{"train_examples": 195000, "targets": ["field"], "norm_position": "pre", "drop_path": 0.15, "patch_size": [2, 2], "layers": 6, "positions": "sincos", "optimizer": "soap", "eps": 1e-08, "adamw_lr_other_params": 0.0025, "batch_size": 512, "epochs": 59.9, "final_lr_fraction": 0.01, "weight_decay": 0.02}
Rows from block 2 of a small image classifier, named by matrix and row number. Rows with one number belong to one neuron. Each number is 128 + 32 x the weight over its row's rms, rounded and kept within 0 to 255. All counts start at 0.
After each neuron's rows are labels from the 100 images, of 14848, where the neuron reaches its highest value: "strongest on" is what is common among them. Only what is clearly more common there than usual is listed. The data: streak pictures of flow and ridge fields. In brackets: how many of the 100, against the usual share in percent.
# fc1: MLP up (model.blocks.2.mlp.fc1.weight, 320x160), inputs 0-79
# fc2: MLP down (model.blocks.2.mlp.fc2.weight, 160x320, transposed), outputs 0-79

fc1.7 [ 88 112 125 170 138  51 117 104  97  94  94 114 155 133  93 142 139 160 153 136 101 180  83  81 136 108 121 143 137 202 103 138 125  92 135  84 165 115 189 130  94 196 153 156 187 172 178 166 124 135 126 143 132 119 152 140 127 101 151 105  96 130 111 183 139 135 123 116 112  87  94  89 129 146 128 112 136 100 150 135]
fc2.7 [153 115 148 138  59 132 191 137 162 126 102 108  90  99 133 138 150 168 134 170 131  97 162  49 129 150 124 102 152 136 117 140 153 144 150  95 111 153 101 173 154  82 163 149 132 140 140 162  78 150 177  41 132 198 157 140  72 144  80 139 146 163 154 116 134 126  87  96 116  93 132 126 154 112 142 216 134 125 136 161]
strongest on: pair of whorls (57 vs 10); saddle (29 vs 10.1)

fc1.156 [181 112 141  96 154  86 113 110  72 100 104 188 169 168 119 107  93 126 133 186 127  82 138 120 165  50  92  93 176  92 103  82 153 168 164 171 184 120 130 190 162 123 133 159  83 210  92 119 126 110 168 163 143 137 146 187  92 148  54 128 125 118 118 122 129 144  99 104 180 149 125  79 153 100 124 128 118 169 152 136]
fc2.156 [ 84 133 129 134 101 124  79 113 124 136 165 123 223 161 131  71 120 118 123 153 163 130 145 103  64 139 111  88  88 141 113 224  91 120 131 119 130 128 100 125 123 127 152 143 143 210 143  95 130 158 147 105 132 124  68  71  96 180 105  70 162 153 118 105 115 127  95 113 172 126 157 135  94 118 126 105 106 153 112 114]
strongest on: loop (76 vs 10)

fc1.260 [ 76  92 103  63 172 137 151  99 145 133  87  85 192  81 175 119 138  93 123  80 129  94 124 181 122 124 109 178 189 175 169  86 145  83 145 162 128  61  92 172 145 126 128 138 178 111 114 103 139 135 142 127 146  93 127 115 124 118 130 123 119 107 130 138  76 106 124 123 148 149  92  98 126 171 160 203 127  30 118 164]
fc2.260 [ 67 184 132 170  98  49 145 111 150 100  97 112 102 126 117  79 124 157 115 104 184 141  58 134 119  65  94  82 134 100 104  94 170 114 129 117  97  59 118 156 121 123 180 142 126 141 100 177 118  94 110 143 108 153 159 125 159 174  62 144 123 103 132 156 115 109 110  43 130 104 165 120 178 178 136 156  68  96 140 171]
strongest on: high contrast (87 vs 39.5); spiral (44 vs 10.5); whorl (26 vs 9.9)

fc1.67 [109 120 105 167 110 171 167 104  97  88 130 112 175 118 119 121 112 134 127 141 166 108 185 129 170 159 120 128 151 144 124 115 114  86 132 133 117 204  66 140 167  87 127 154 106 114  85  63 117 105 121 154 106 112 160 131 136 215 111 109 123 102 123 142  96 102 130  57  69 135 191 148 161 132  91  97 150 139 113 147]
fc2.67 [ 84 174 111 108 119 160 161 104 165 104 135  99 156  96 141 203 137 130 134 152 132  83 130 106  91 143 126 109 127 112 151 107  99 132  77 151 176 140 155 152 143  93 146 178  76 190 117 153 116 162 147 150  74  97 134 116  88 108 109 152 110 153 150 154 175 147 142 121  67 154 100 122 135 142 120 216 127 152  96 134]
strongest on: high contrast (77 vs 39.5); parallel (43 vs 9.8)

fc1.99 [134  73 113  85 172 174 164  76 104 118 161  97 145 107 110 168 141 122 186 148 170 127 138 103 125 125 121 129 116 160 191 102 159 112 154 139 145 122 132 124  80 179 123 147 186  83 146 173  40 117 115  73  63  77 175  56 155 133 155 134 126  89 141 162 143 139 104 153 165 121 181 137 185 127 101 103 151 120 116  96]
fc2.99 [170 148 130 107 146 181 118 189 138  99 110 184 107 142  73  90 133 160 118 133 106 131 111 164 155 175 118 126 183  95 142 106  76 103 114  81  77 115 188 127 110 161 101 102 120 128 157 153  94 144 137 115  66 145 159 153  94 129 119  93  88 100 151 108 171 151 128  71 139  85  96  89 143  84 104 117 117 162  99  86]
strongest on: high contrast (71 vs 39.5); saddle (31 vs 10.1); parallel (28 vs 9.8); field: spiral (28 vs 10.5)

fc1.207 [127 113  55 146 123 158  94 134 122 117 149 170  82 144 129 194 183 123 133 108 162 180 168 105 188 137 129 118 110  95 124 158 113 139 196 143  80 169 167 123 172 135  94 151 146  95 132 174 101 142 114 142  96 114  92 112 182 131 145 119 130  79 140  70 122 170 106 139 105 119 153 126 159 115 153 134 193 127 103 133]
fc2.207 [ 63 122 111 139 141 127 138 148 118 147  59 123 143 147 102 180 113  86 162 111 104 120  90 122 145  79  65 164 110 160 151 180  90  96 112 117 118 120 129  92 111 122 157 134  99 116 130 186 169  91 108  98 111 106 121 165 233 129 147  63 157  77 105 114 167  98 119  98 113 115 119 178 108 143  83 126 114 107 160 100]
strongest on: pair of whorls (51 vs 10)

fc1.240 [111 130 101 196 135 175 124  69 102 157 144  87 111 138 114 167  75 167  82 160 132 111 136 122 141  72 191 104 118  56 151 160 100 159 136 166 192 169 179  77 157 137 123 135  99 137 139 117 150 143 110  93  88 157 112  95 148 122 144 113 149 164 139 125 125 161 108 157 120 131 116 136  78 145 136  92  75 138 107 191]
fc2.240 [ 82 109  98 100 129  46 153 165 119 143 157 109  99 109 102 132 150 109 119 154 124 130 137 100 144 111  65 137 119 107 129 148 154 156  88  86  96 132 128 141 129  76 147 144 120  94  98 139 117  74 115 170  96  71 106 167 104 107 122 129 199 104 139 160  63 174 147  97 104 100 118 128 142  94  88 147 124 108 150 160]
strongest on: parallel (72 vs 9.8)

fc1.82 [126 198 113 133 171 121 120 129  88 107 148 115  67 154 109 128 115 142 183 151 118 135 123 133 125  87 155 109 146 119  82  85 150 134  99 140 112 153 128 118 143 135 144 167 145 151 141 155  72 138 156 119 138 103 141 108 211 168 139 130 178 101 149 176 148 131 140 134 148  79  89 131 148 162 134  81  76  96 109 158]
fc2.82 [135 101 137  85 138 120 109  82 147 136  67 148 150 142 159 112 130  62  83 146 137 134 128  86 121  96  88 107 154 139 100 111  56  90  37 156 112 169 126  97 154 174 146 109  70  95  76 117 116 147 122 118 131 176 187 194  74 174 149 124 147  93 142 113  97 163 108 202 141 172  99 139 173 144 113 151  64 133 110 119]
strongest on: pair of whorls (64 vs 10)

fc1.230 [139  82 106 124 120  92 120 192 127 129  88 128 112 145 154  55  49 135 117 132 135 152 104 138 158 144 154 134 156 128  87 131 153 145 169 139 149 143 114 146 112 111 136 116 156 130 193  98 175 129 213 105 187 109 157  87 155 111 157  94  91 134  54 145 133 103 167 147 142  95 175 117 103 111 148  90 151  60 160 124]
fc2.230 [131  78 175 146 110  59 129  69 165 137 114 112  98 217 130  65 103 119 150  66 182 109  95 121  91 131 146 145 132 148 107 157 106 107 151 112 146  92 120 137 133 143 112 139 111 121 128 107 132 150 203 162 141  65 115 109 138  93 122 143 145 121 114 134  63 145 125 165 126 138 127 132 114  94 123 104 130 153 167 203]
strongest on: waves (25 vs 10)

fc1.217 [122 136 105 103 137 187 160 169 123 137 121 145 129 202 122 105 144 105 170 139 128 113 141 142 172 137  90  90 122 148 143  88 161 102 190 119  81 175 160 151 101  47 131 105  97 141 135 164 122 153 149 175 170 130 153 162  65 114  64 113 117  89  88 131 120 153 147 112 117 217 168 134 125 106 147  84 130 122 137 129]
fc2.217 [126 148 100 138 135 171 152 110 110  84 149 183 164 153 175  92  87 151 190  88 152  84 123 180 123 180  60 118 142 104 128 203 162 181 186 144 164  82 162 134 156 124 147 125 117  89 135 130  96 109 128 137 181 108  78 108  89 131  95 128 174 115 119 197 110 171 102  84 148 175  69 145 143  82 132 107 101 102 115  85]
strongest on: loop (62 vs 10)

fc1.28 [141 134  53  70  99  72 127  87 116 163 132 108 167 130 109 136  82 172 140 118 179 131  91 117 116 143 185 142 141 143 150 131 101 135  57 101 204  83 122  63 137 150 153  92 137  93  78 113  97  84 105 136 185 128 131 111 154  92 115  56  73 169 196 153 105 143 118 104  92 114 111 161 116 149 121  43 159  99 121 146]
fc2.28 [ 93  88 141 137 138 161 156 167 165 140 123 143 131 139 125 180 130  95 123 116 122 162 126 124 131  93 133  97  80  39 123 132  99 153 122 153 119 180 101 140 137 156  97 115  96 133  63 108 133 165 126  61 173 151 121 110 169  83  67 139  70 193 105 107  55  78 135 129 142 137 106 146 102 129  94 197 103 178 150 107]
strongest on: high contrast (69 vs 39.5); delta (27 vs 10.1)

fc1.250 [113 159 117 154 129 143 115 175 109  99 148 170  88 132  90 111 185 206 136 117  90 107  68 128 138 126 164 191 141  73 126 121  77 146 189 151 123 151 152 122 121  99  97 107 123 147 123 151 137 130 102 112  40 177 136 141 116 158 140 136 128 183 133 171 170 123  71 144 116 197 151  68  44 142 157  93  97 144 153 186]
fc2.250 [146 129 150  98 104 107 138 169  76  98 120 102 178  48 136 105 173 178  81 157 144 103 120 125 121 143  94 123 139 163 183 162 144 119 112  75 150 184 182 129 144 109  82 109 149  97 145 157 155 108 168 121 100 102  87 176 175  90 145 169 156 120 108 147 121 189  99 131 154 184 106 128  74 182 179 134 156 137 126 133]
strongest on: parallel (100 vs 9.8)

fc1.220 [119  94 123  77 172  31 132 115  65 173 133 160 165  80 168 115  84 155 125 126 116 119  88  91  49 177  99 165 159 180 109 104 108  65 134 117 157 130 145 145 121 125 119 175 102 107 158 152 124 112 138 121 127 109 154 149  61 142 106 134 148 111 149 144 100 193  89 132 133 155 148 122 157 158 165  97 192 152  72 105]
fc2.220 [108 122 158  59  87  94 223 101 141 172 102 108 149 124 169 100  90 126 107 110 103 122 127  66 105 135  63 136 130 132  91 143 109  97 131  85 151 112  92 143 156 145 146 122 100 107 175 123 120 166 111 132 165 148 179 158 121 136 150 186 146 152 179 119 101 152 105 125 111 148 174 129 121 112 144 155 145 145  75 186]
strongest on: source (32 vs 9.6); parallel (30 vs 9.8)

fc1.65 [117 130  87  91  79 113 105 136 177  96 174 127 113 164  92 127 157 153 116 109 113 163 118 115 121 162 123 141 115  94 136 144 135 116 105 148 105 131 179 146 144 151 139 185 129 169 145 182 181  99 145 108  95  64 110 136 119 138 138 128 123 138  49 105 188 176  78 116 137 156 117 104 136 152 167 155 114 145 191 190]
fc2.65 [140 148 139  73 116 205 134 141  88  63 165 124 144 179 179 105 129 141 128 123 131 190 124 164 114 144 100 132  55 146  99 194 125 123  84 150 103  97 159  96 160 108 141  63 163  82 160  84  94 122 190  93 126 119 157  38 132 130 144 201 101 118 140 178 167 147 123 115 132 144 174 167 133 111 129  97 139  70 123 155]
strongest on: pair of whorls (30 vs 10)

fc1.237 [106  98 166 184  80 139 150 184 163 145  79 116 115 169  92 116 141 142 119 123 131 130 124 170 132 169 113 173  74 145 101 125 151  94 113  71 101 145 135  83  93  84  73 134 240 111 193 118 131 127 120  84 171 122  96 112 141 145 155 154 136 126 166 146 101 139 108  64 161 180 187 172 132 137 135 128 158 135 106 146]
fc2.237 [112 133 165 115 123 120 114  63 116  93 198 181 130 103 108 142  62 113 196 113 149 151 135 115 132 111 122  87 132 142  86 166 127 122 136 130 156 130 122  68  52 105  99  95 126 199 165 113 122 138 117 137 171 103  92 177  81 140 157 114 137 124  88 155 110  72  82 139 119 121 151 134  78  63 126  73 110 159 111  80]
strongest on: loop (72 vs 10)

fc1.198 [ 76 104  88  91 176 148 118 127 114 151 174 151 127 114 105 146 134 140 102 110 147 156 110 167 106 124 146  76 134 113 122 105  55 135 113 195 115 117 139 147 137  74  82 111 142 158  83 148 169  99 164 130 136 111  95  82  58 132  81 138 166 140  97 111 128 173  97 137 156  93 106  86 121 137 172 104 158 106 147 123]
fc2.198 [163  98 169  96 150 145 174 110 159 137 147 145  85 140 160  58 122 136  92 137 165 129 133 117 106 130 168 115 100 135 113  97 113 125  73 193 126 117 134 157 177 130  80 102 107 144 154 154  64 158 173  83 172 186 117 113 109 118 138 129  37  57 126 162 110 112 116 148 158 109 145 140 133  97  91 129 155 220 133 110]
strongest on: high contrast (73 vs 39.5); spiral (44 vs 10.5)

fc1.306 [156 126 103  83 122  95  82 116 116 107 141 167 103 180 102 187 130 137 126 145 123 134 136 110 191 123 109 111 154 121 135 168 149 155 138 137 121 139 130 159 209 131  99 129 127 213 121 118  65 115 113 165 120 131  90 117 103  99 142  92 120 144 167 136 130 113  86  78 110  95  79  81 108 144 172  81 151 117 174 176]
fc2.306 [ 79 104  83 124 161 151 131  76 146 112 100 124 163 109 107 122  95 125  90 135 134 157 124 118 168 133  24 176  98 140 154  96  88 164 100 122 114 137 179 129 201 164 135 136 168 148 115 198 147 137 131 121 134 147 169 113 137 191 146 125 174 123  61 117 150 107 164  94 158 133  94 153 172 136 101 111  43  73 140 154]
strongest on: pair of whorls (39 vs 10); source (27 vs 9.6)

fc1.231 [142 126  98 143 131 148 142 130 180 138 167 153 171 109  93 132  94 157 148  82 173 125 141 104  87 129 130  65  75 159 135  74  93 141  66 145  84 167 121 157 123 135 125  68 121 169 107 143 142 137 171 127  80  80 157 125 143 150 146 130 112 120 142  58 156 116 153 146 111 118 143 152 124 153 168  75  94 164 147  68]
fc2.231 [191 114  73  93 173  90 140 123 170 103 126 180 116 113  75 141 130 148 145  84 106 199 151 137 147 146  76 152 145 141 123  60 160 136 145 113 119 171 146 135 147 152 103 123 125 130 116 125 104 180 154  96 114  66  92 106 150  91 140 152 132 129 100  92 128 155 155 138  65 131  88 118 150 107  95 134  97  97  87  60]
strongest on: parallel (77 vs 9.8)

fc1.141 [163  97 122  83 164  90 184  66 183 156 179 198 116 158 200 146 158  85  83 159 116  85 119 175 141 109  91  96  73 183 152 206 157 133 124 119 131  94 112 132  65 155 100 178 120 110 188 209 132 124 110 156 157 162  99 186 132 111 128 146 159 133 153  94 136 128 172 118 141 130 181 133 109  61  58  91 133  95 134 132]
fc2.141 [132 146 120 130 108 146 173 112 121 190 118 202 141 143 149  76 151 104 119 151 163 140 140 151 104 107 131  79 155 153 145 144  98 165 165 123 147 143 116  70 163 184 129 112 105 100 195 177  96 125 118 147 163 120  78 147 165 120 172 104  99 132 140 166 100 100  87 140 130 191  63 162 168 110  24 139 158 152 145 165]
strongest on: waves (63 vs 10); parallel (36 vs 9.8)

fc1.159 [138 127  47 121 118 147 100 150  92 165 137 117 110 193 146 108  95 111 115  39 153  65 110 183 120 152 109 179 102 121 145 105 187 111  85 126 176 121 115 122 156 127 110 113  83 163 129  71 148 123  89 105 118  92 174  82 135 162 144 120 165 138 162 130 151  94  94 126 107 157 108 198 130 105 107 111 146 121 141  99]
fc2.159 [147 135 118 158 106 155  60 126 180 167 168 127 155 105 129 110 151 129 109 174  69 152 102 136 140 107 167 119 152  80 110 113 167 159 151 147 130 144 166 169 174 149 144 112 107 149  62 108  77 139 124 235 189 164  98 110 119  84 127 152 144  27 112 117 109 166 116 124 148 142  81 121 187 120  97 120 130 189 121 150]
strongest on: delta (98 vs 10.1)

fc1.255 [171 110 130 146 131 120 120  87  94  82  82  77 135 128 131  71 180 131 115 142 153 181 113 145 141  92  65  88 113 176 148 128 193  92 194 131  95 108 116  73 138 131  89 139 172 135  84 135 133 165 160  90  88 161 127 125 148 174 134 158 150 135 110 125 150 129  98 117 116 176  84 128 103 163 176 154 140  90 138 177]
fc2.255 [105  95 133 117 107 140 152 139 146 106 130 172 109 149 153 115 191 126  94 117 136 107  99 136  97 114 137 111 155 155 128  78 140 181  85 151 131 105  85 129 111 150 133 166 163 127 107 165  95  74 106 110 140 155 137 125 162 177 111 156 136 131  99 135 107  75  34 144 108 119  82  75 128  99 100 204 141 101 172 138]
strongest on: whorl (99 vs 9.9)

fc1.261 [ 99 122 141  64  83 153 111 125 114 214 107 126  54 124 127 129 149 138 142 156 130 120 123  88 173 123 114 100 144 167 131 106 206 129 162 181 132 135 132 161 182  83 123 145 168 144 134 100  88 140 103  76 183 141 136 150 105 182  53 185  95 156 114  96  83 130 165 159 130 165 140 145  81 165 119 138 178 146 104 136]
fc2.261 [104 156 145 126 113 206 174  68  84 153 181 137 134  83 121 119 115 149 142 112 160 124 146  99 118 112  85 156 158 172 102 107 168 176 164 114 156 126 155 147 166 110 128  93 228 200 162 122 100 159 152  61  95 153 135 180 123 114 142 127 109 113 130 120 176 119 114 125 107 159 127 164  91 137 145 118 109 149  85 115]
strongest on: waves (53 vs 10); parallel (47 vs 9.8)

fc1.41 [143 106 133 145 127  64 165 114 145 131 158 140 162 119 144 116  48  98 111 113 140 127 127 140 162 131  92 107  79  93  80  80 152  98 175 104 104 168 175 145 144 109  99 140 124 125 111 164 193 129  33 127  72 171 144 114  98  97 107  83 142 140 103 131 110 100 121 153 145 103  89 196  71 156  50 150  80 151  63 156]
fc2.41 [ 98 168  93 137 103 102 136  86 133 145 147 146 133 134 105  69 156  83 182 200 113  94  82 136 156 116 135  86 134 126 172 134 123 123 179  70 143 142 103 169 150 125 149 118 119 137 117 144 167 176 138 164 148 123 125 120  92 107 120 140 109 115 148 145  86 105  91 107 151 101  94 182 111 126  94 146 136 125  76 135]
strongest on: delta (78 vs 10.1)

fc1.61 [109 203 167 121 108  49 104 149 149 177 178 130 181 119 143 138 181  89 165  79 200 129 134 128 120 133 124  93 145 168 134 128 116 126  96 120  85 151  89 247 147 133 118 155 124 171  48 113 165  99 114 111 101 118 146 126 130 110 120 101 131 136 161  98  83 188 148 119 176  88 104 157 110 150 151 138 116 111 179  84]
fc2.61 [114  89 158 141 131  62 108 118 155 140 107 135 198  97 155 128  96 109 173 104 144 165 101 143 102 136 136 110 146 156  84 144 176 130 131 134 175 165 151 135 124 191 101 125 162  66  92  96  95 127 135  89 160 147  90 149 108  94 131  97 160 142  83 106 113 122 143 132 148 107 116 122 120 113 185 116  75 135 175 106]
strongest on: loop (87 vs 10)

fc1.77 [129 118 107 136 104 132 126 108 143  56 126 113 173 139 112 134  99 164 129  34 161 122 105 133 102 140 130  79 165 122  92 153  98 127 161 107 134 143 180 141 152 120  81 189 131 142 128 122 139 146 200 106 120  74 170  68 176 179 104 161 107 126  58 171 103 144 129  60 189 102 128 121 138 125 111  81 117 131 146 145]
fc2.77 [122  87 103 100 126 149 138 118  96 112 138 131 133 146 191 132 104 144 132 151 159  86 132  93 110 177  89 223 132 129 117  83 186  77 132  87 111 115 108  80  80 159 127 141 165 158  95  87 147 138 135  94  54 114 100 151 163 120 138 235  95 121 155 156 113 184 103 166 126 106 118 129 120 110  82 152 158 129 129 143]
strongest on: high contrast (76 vs 39.5); pair of whorls (43 vs 10)

fc1.40 [120 173 114 176  95 170 130 141  99 137 177 135  89 131 122 166  93 101 168 124 166  64 131 110 130 157 183 155 177 161  62 130 170  79 143  85 102 147 126  88 152 149 127 188 138 170 199 120 141 130  68 185 143 160 163 124 133 107 130  87 165 142 175  91  93 106  66 117 150  88 172 141 147 100 160 147 190 142 119 146]
fc2.40 [138 105 162 108  95 174 107 123 146  74 102  82  93 108 121 159 121 121 161 175 109  27 181 115 121 151 158 133 132 137 200 114 103 135 175 128 159 128 144 180 124  86  70 141  68  92 132 136 136 107 131 155 105 151 133  88 106 108 108 125 127  92 128 139 103 102  69  98 151 122 164  94 155 105 147 175 138 165  94  56]
strongest on: parallel (55 vs 9.8)

fc1.131 [115 104 100  97 125 182 187 130 144 111  89 112 104 164 181 152 136 129 110 147  95 127 119 180 172 168 101 168 117 162 158 114 177 142 175  93 129 118 173  46  70 101 110 114 151 145 132 117 172 110  98  87  81 124  85 104 157 114 134 177 112  77  83 149 178  93 135 125  96 159 129 156 153 151  94  70 138 124  93 109]
fc2.131 [ 90 168 114  73 142 110  40 126 156 158 110 125 139 124 122  83  73 111 103 138 121 187 114 142 113 184 104 144 172 139 167  53 137 122 164 148 108 199 164 103 113 108 153 135 124 112 176 106  56 168 109 151 192 162  61 154 152 159 109 134 155 168 139 147  80 191 113 146 187 116  88 121  89 121 147 139 117 146 144 149]
strongest on: whorl (64 vs 9.9); loop (27 vs 10)

fc1.30 [141 130  94 191 167  97 160 134 116 152 138 144 154 149  83  99 145 120 134 108 110 159 195  94 130  89 125 128 173 133 125 147  93 156  69 129 135 121 189 208 141 101 115 102  73 110 112 167 129 127 157 151 129 162 178 142 117 140 109  93 195 143 132  39 107 192 146 106 132  84  86 131 132 105 120 157  73 112 155 123]
fc2.30 [102 170 152 117 172 159 122  89 133 124 120 201 167 147 121 162  76 141 146  57 124 116 158 174  88 167 127 107 129 137 146  84 174 165 222 105  99 146 188 179 203  40  97 148 122 119 126 137 155 130 117 177 155 153 155 158 126 141 119 149 156 128 118 177  65  95 100  69 141 122 129 102 117 143 156  95 130  86 160 120]
strongest on: source (42 vs 9.6)

fc1.132 [ 96 154 177 171 218 119  99 146 124 156 155 116 106 103  96 142 145 154 119  87 126 201 133 133 123  39  66 141 103 112 146 157 157 193 160 146 145 186 127  97 136 159  68 155 129 106 128  79 165 149 118 114  69 122 157 117 161 150 119  93 143 185 147 142 169 108 169 142 105 139 124 139 144 109  82 113 139  89 122 144]
fc2.132 [132 167 144 163 171 117 123 185 118 122 150 155 151 133 128 140 120 114 100 195 146 151 143  90  89 118 101 140 108 153 134  76  31 106 165 179 137 161 109  74 108  92 100 150 123 125 120  98 120 178 205  95 135 112 126  96 126 141  67 165 152 154 160 148 151 175 158 119 126 207  77 152 116 108 162 124 100 114 149 140]
strongest on: pair of whorls (34 vs 10)

fc1.21 [207 175 186 129 151  99 123 147 152 196 155 152 195 160 155 133 115 121 187 136 174 115 152 158 142 138 119 131 154 111 123 102 127 121 163 163 108  66 163 116  92 128 159 110  63  99 106 169 157  90  90 179 119 183  99 116 173 147 129  72 156 103 127 177 110 161 169  98  89  90 187 125 191 135 116 115 146 148 107 127]
fc2.21 [ 96 108 140 117 114 138 114  78 128 194 162  70  67 140 123 124 162 139 128  93  98 137 152 155  96 116 115 117 175 148 131 150 144 121 131  53 133  68  69  85  62 127 129 146 133 142 109  92  77  85 121 151 117 145 144 151 126 139  80 159 138 129  98 164 111 134  82 115 147 152 120 122 111 145 109 197 147 108 220 177]
strongest on: pair of whorls (34 vs 10)

fc1.106 [ 90  88  82 125 122 137 124 128 103 182 100 175 141 156 115  79 122 126 103 134 150  61 162 137 105  84 101 179 140 104 107 177 134 176 141 157 207 146 106 112 179 137 200 137 123  90 108 195 154 102 130 124  86 160 103 161 133  67  82 146  77 170 135 156  98 154 113 155 192 112 135 161  96 116 171  97 119 147  99 150]
fc2.106 [ 93  97 163  86 156 192  64 150 106  93 155 125 158 119 185 165 146 166 127 122 110 133 117 183 163 102 115 128 109 114 156 128 163 134 114 110 104 152 105 128 144 133 138 119 174  85 141  95 109  94 102 101 138 164 215  77 164 137 129 153  60 118 171 131 129 158 120 108 129 114  83 150  92 128  47 171 121 142 203 154]
strongest on: spiral (39 vs 10.5)

fc1.175 [ 86 148 105 167 130 126 112 110 146  95 146 118  89  72 119 107 162 135 151 107 110 137 126 101 117 124 192 109  72 184 170 141 128 162  77 127  63 172 111 125 115 163 117 119 118 131 154 108 152 108  99 161 124  94 114 144 122  77 156 107 127 177 126  70 122 116 140  98 160 112 137  92  81 124 115 129 149 125 173 117]
fc2.175 [127 127 143 136 173 122 136  83  90 123 118 152 162 147 185 152  85 116  77 118 140 132 128 168 127 194 159 128 177 100  75 178 129  85 100  81 157 123  83 115 126 172 133 140 114 158 192 134  65 121 135 124 181 128 114  61 180 139 111  74 168 169 145 115 107  98 124 114 148 149 143 175 112 158 155 200  93 130  90  71]
strongest on: loop (48 vs 10)

fc1.161 [120  71 128 135 121  96  83  90 143  88  88  73  99 145 136 140  51 147 146 157 151 132 133 157 139 146 128 126 111 135 108 157 134  97 147  96 168 127 129 120 134 130 146 142 135 111 151 131 127 179 158 189 114  60 153 143 170 132 144 114  46 114 131 159 119 158 123  99 182  79 138 145 141 100 171  98  82 118 170 174]
fc2.161 [125  95 112 104  94  97  63 116 134  90  87 103  80 163 137 148 150 147 148 127  74 126 148 108 173 143 104 124 160 140 120 138 133 120 119 132  86 136 154  87 127 120 170 130  96 121 159 114 132 188 169 114 125 146  90 104  41 108 132 153 126 109 159 164 121 142 169 102 135  72 182 127 133 105 170 145 171 135 174 135]
strongest on: waves (73 vs 10)

fc1.146 [115 169 114 122 150 196 154 154 136  95 174 152 154 101 124  78 108 145 133  71 128 103 128 142  89 146  63 128 133 180 144 115 117  74 120 115  97  52 159 162 213 203  78 146 127 115 225 162 111  96 166 135 126  84 114 180 113 114 151 117 148 133 113 104 116 156 119 117  77 138  90 140  88 158 110 134 147 123  74 136]
fc2.146 [133 123 116 126 122 117 140 126 135 168 134 138 132  74 104 115  90  47 143  95 149  83 150 133 107 125 119 188 140  94 138 144 100 137 160  84 109 136 129 179 125 149 179  93 149 170 195 196  97 102 119  81 136 172  95 181 158 185 106 149  93  69 110 159 140 132 119  84 110  90 158  93 148 118 131  65 100 119  67 145]
strongest on: spiral (32 vs 10.5)

fc1.215 [129 154 151 147 128  96 162  96  48 126 182 162 147 175 122 136 131 124 172 136 131 139  86 166  99 142 122 109  76  92 165 102  48 134 127 128 196 149 190 162 141  88 171  98 104 159 133 156 119 121 100 154 166 125 122 139  95 110 119 125 165 133 147  85 102 135  96  97 160  85 127 133 100 152 123  76 197 145 110 143]
fc2.215 [136  72 126 157  94 106 137 102 165 153 129 147 123 137 141 152 132 139 112 185 114 139 144  91 163 146 137 130 136 235 134  78  82 141  92 206 103 125 139 144 167  74  95  74 153 152  92 145 111 149 133  87 147 119 129 121 125 144 113 116  95 155 132 146 150 131 110 155 121 103 117  84 122 111 161 158 155 158  85 141]
strongest on: spiral (44 vs 10.5); pair of whorls (27 vs 10)

fc1.23 [152 171 116  94 135 142 145 200 102 114  85 190 101 118  89 135 159  99 170 111 188 100 164  86 122 127 117 120 107 148  95 118 144 111 163 142 106 171 103 154 102 150 160  91  70 191 136 112 199 176 158 154  84 117 155 164 191 156  68 113 186 109 173 135 132 149 133 133 148 110 156  66 114 104 134 168  92  79 150 115]
fc2.23 [101 147 137 166 142 125 116 116 121 118 155 135 111 127 186  74 127 166 114  87 126 113 139 135  93  85 119 160  92  69  87 155  97 143 159 175  68 109 141 138 130 162 141 136  88 202 165 128 116 169 161 129 159 184  92 134 125  97  63  98 172 166 113 139 140  66  67 114 132 131 153 157  99 115 135 121 113 144 165  97]
strongest on: loop (34 vs 10); spiral (32 vs 10.5); source (25 vs 9.6)

fc1.85 [133 154 111  88 173  86  98  68 142 178 107 135  91  79 117 163  69  92 165 149 199 131 147 136  94 116 130 139 138 150 131 119 107 108 122 130 170 164 107 125 150 143 106 148  88 142 114 134 142 136 115 105 127  85 131 124 150 183 109  73 155 132 134 103 130 185 144  82 171 119  76 119 162  96 135 156 168 113 175  89]
fc2.85 [131 175 147 124 124  86 106 138 158 149 118 106 201  92 116  90 151 132 140 109 202  99 132 141 136 129 136 113 127 144 129 175 102 133 109  96 166 154 119  97 115 154 137 114  66 125 113 141  97 166 116 103 175 143  58 130 115  40 120  96 176 129 156 109 118 104 141 110 139 128 197 165 103 131 166 117  99 110 136  49]
strongest on: loop (35 vs 10)

fc1.315 [116 134 176 168 149 122 180  97 193 145 132 155 146 134 152 117 116  99 126 134 138  61 112 144 135 114 171 112 131 119 160 125 125 175 152 180 113  63 103 104 145 199 141 149 152 135  74  93 185 120  77 143 135 136 117 104 104 147  52 134  93  95 151  96 103 173 118 164 126 141 130 115 131 152 160 154 134 117  88 167]
fc2.315 [ 85 118 121  92  74 140 105 163 132 121  80 167 116 105 140 162 148 110 139 105 112 116 175 113  81 133 130 151 137 128 163 152  93  87 148 156 138  71 105 122 126 172  68  89  85  92 159 167 127 151 159 129 102 123 166 143 141 152  84 153 179  77 123 112  77 136 140 120 159 127 211 103 161 178 143 175 110 125 172 124]
strongest on: high contrast (75 vs 39.5); parallel (61 vs 9.8); waves (34 vs 10)